From a checkpoint of a small spectrogram enhancement model: trained on phrases spoken by 400 fixed synthetic voices.
Rows from block 7 of a small spectrogram enhancement model, named by matrix and row number. Rows with one number belong to one channel. Each number is 500 + 40 x the weight over its row's rms, rounded and kept within 0 to 999. All counts start at 0. Numbers have three digits each. After the name is the row's rms in percent of the matrix's.
After each channel's rows are labels from the 100 clips, of 14848, where the channel reaches its highest value: "top examples" is what is common among them; "lies over" is the class under the peak. Only what is clearly more common there than usual is listed. The data: phrases spoken by 400 fixed synthetic voices.
# convs0: first 3x3 conv (model.decb.0.1.convs.0.weight, 96x96x3x3, each kernel summed), inputs 0-95
# convs1: second 3x3 conv (model.decb.0.1.convs.1.weight, 96x96x3x3, transposed, each kernel summed), outputs 0-95

convs0.76 149:481484504452519461454456472574521512541523554468511425502512547457508523508455513507511530489444507499548439477526472512562517490516494499501452504514489503470430475466523541493479499516496525484450578616479475506502518500553493529555552489521294536499470506514554462531503531497500493556
convs1.76 090:564555446592493600475468511487529533507491540444485497474456495565493471494489515513521471540513546464464553494503546507520450554522538466552492498510517498473488464506534521527399478472498492523434582474493514480466487518480533625536503526511532483458510509441485569560566572507419488537
top examples: mains hum; thin (high-pass)
lies over: silence

convs0.30 075:455524532581456441504522510440457451508511468434486497471470581507449531482496483485463461455509481520519506480478471463561528491489504548525542478536530466434478547488494561496474618450520463555550497567515535438534523525532471489535500461473502538554447601402437502550482496535498483499
convs1.30 093:555524487447549525446498424548548506492499544459525514508557452546580447442505479441517443497487491422464455506507531509456477497505453459464418589504493523500472503535536433481532401528459461503539498488484459443492522452461507518498536487583466463465486505435496490498490477457599507470
top examples: mains hum
lies over: silence

convs0.65 148:418445478444526488447419412491504547477492494450473479588420496497520504506477484498475461528509484470543474500529445491523438517492486490500449576504474477479529456513472556482513483472572526480445472525340496525491506478493469494510572515511506526478459530453442486422523534487452453517
convs1.65 122:548573544446499440536527451482561487525493569513549511496547491470453491509508532498401510461427491555500512505394498512488539535486519512519475571517431464517500534498507490520462440489462439532484483478583519511518569530503525565498408474481478448580494463495472457490536535445556525459
top examples: fast speaker
lies over: silence

convs0.5 099:536458520487488449574534552517464387351466545453439503456435550481496498514521553490483492531500509569529475522487546512552500499531425458510516407502536500477507472484512481488475499470509467529480538464506517512494416450418439522515541445494493490507485506571529525526496462560491494504
convs1.5 098:505491513476526513447474430477554586486435522579474471453572518492449493494523532531497533546521470435536493524527464448479511538473473471509477583466421476546501498495436488406548495528502483506545447568510465459560544473566568533492493564519530535494463509547521555414512520512489451506
top examples: mains hum
lies over: /t/; /k/

convs0.85 103:423453507495504502544494462498514440507445498467494407461559576468526456516518470474494510445470479407510467617531441444492474504533486484504518487505458445449523611531513472447545522499535528469517472450472477520565487539450483457463510505486467490528528521423511419525467463497542536491
convs1.85 095:604519519473530476552482469510423539482472442455456465498453513530543539480475496495601489528554454570484430419509523479512583553506534504535518540464488584476465466520472484487505567456430544477486594516499524469464441446526532490514558489512536476519489486507450545472486486448479494482
top examples: white noise
lies over: silence

convs0.34 092:475474471443504492471472586495487486477456474483507531478560495530458452460507433515462448463550460471441520502441520470452497400473503495521487417507481499434559495435455576461520559535463589462560521480481546513524433496454469416493494528519519470500477531529429505549450458463492523525
convs1.34 081:469513521529508505583510473530506466526445536564479498488472516550565514466470522535530536514478429562492583518500496588517488584529456425526502478479444444454518549537536523460498529561546519545479505495492555516441519503513526566475453549430556495506472483485621469549470532471474539483
top examples: fast speaker
lies over: silence

convs0.10 095:488498484520490498566506523548484457485495538556489463414512498502475522515536513541463457578451478495533517486572500560517466392535509482526438528514476489505526495517498503508540493494391487507490398562489438448462545423453442560447510490558453482514501465555502493542477557547567477465
convs1.10 110:572527541510482498487581490469550588487410430489529490532468527580435501487498526481425487466503513467484468570464524472443514422522526490432525532469512548540505517498503549491413521529470523474526525421524517498509458470490514537468509510498517520473519524440502499433415519483475594564
top examples: mains hum
lies over: silence

convs0.44 101:563513528452492520531484488482537501540450500460487479477549451489571527657456447521461493434503514474472454493516503491566462534503532487469553455525468504543484523441569481525496458509500477529443476487487493481500379538513468402488485452515508479515450515486520495517385537469510477511
convs1.44 120:565502494531522520501557507469515477482566546514476469540480531532470450455477573594471511483552459497478493559506448534549482494573424463586555514542455555525526516501507462516542485481456509421493504529515489555557526532430494471536466534558523490498577512466454521558590453540487491459
top examples: mains hum
lies over: /t/; /k/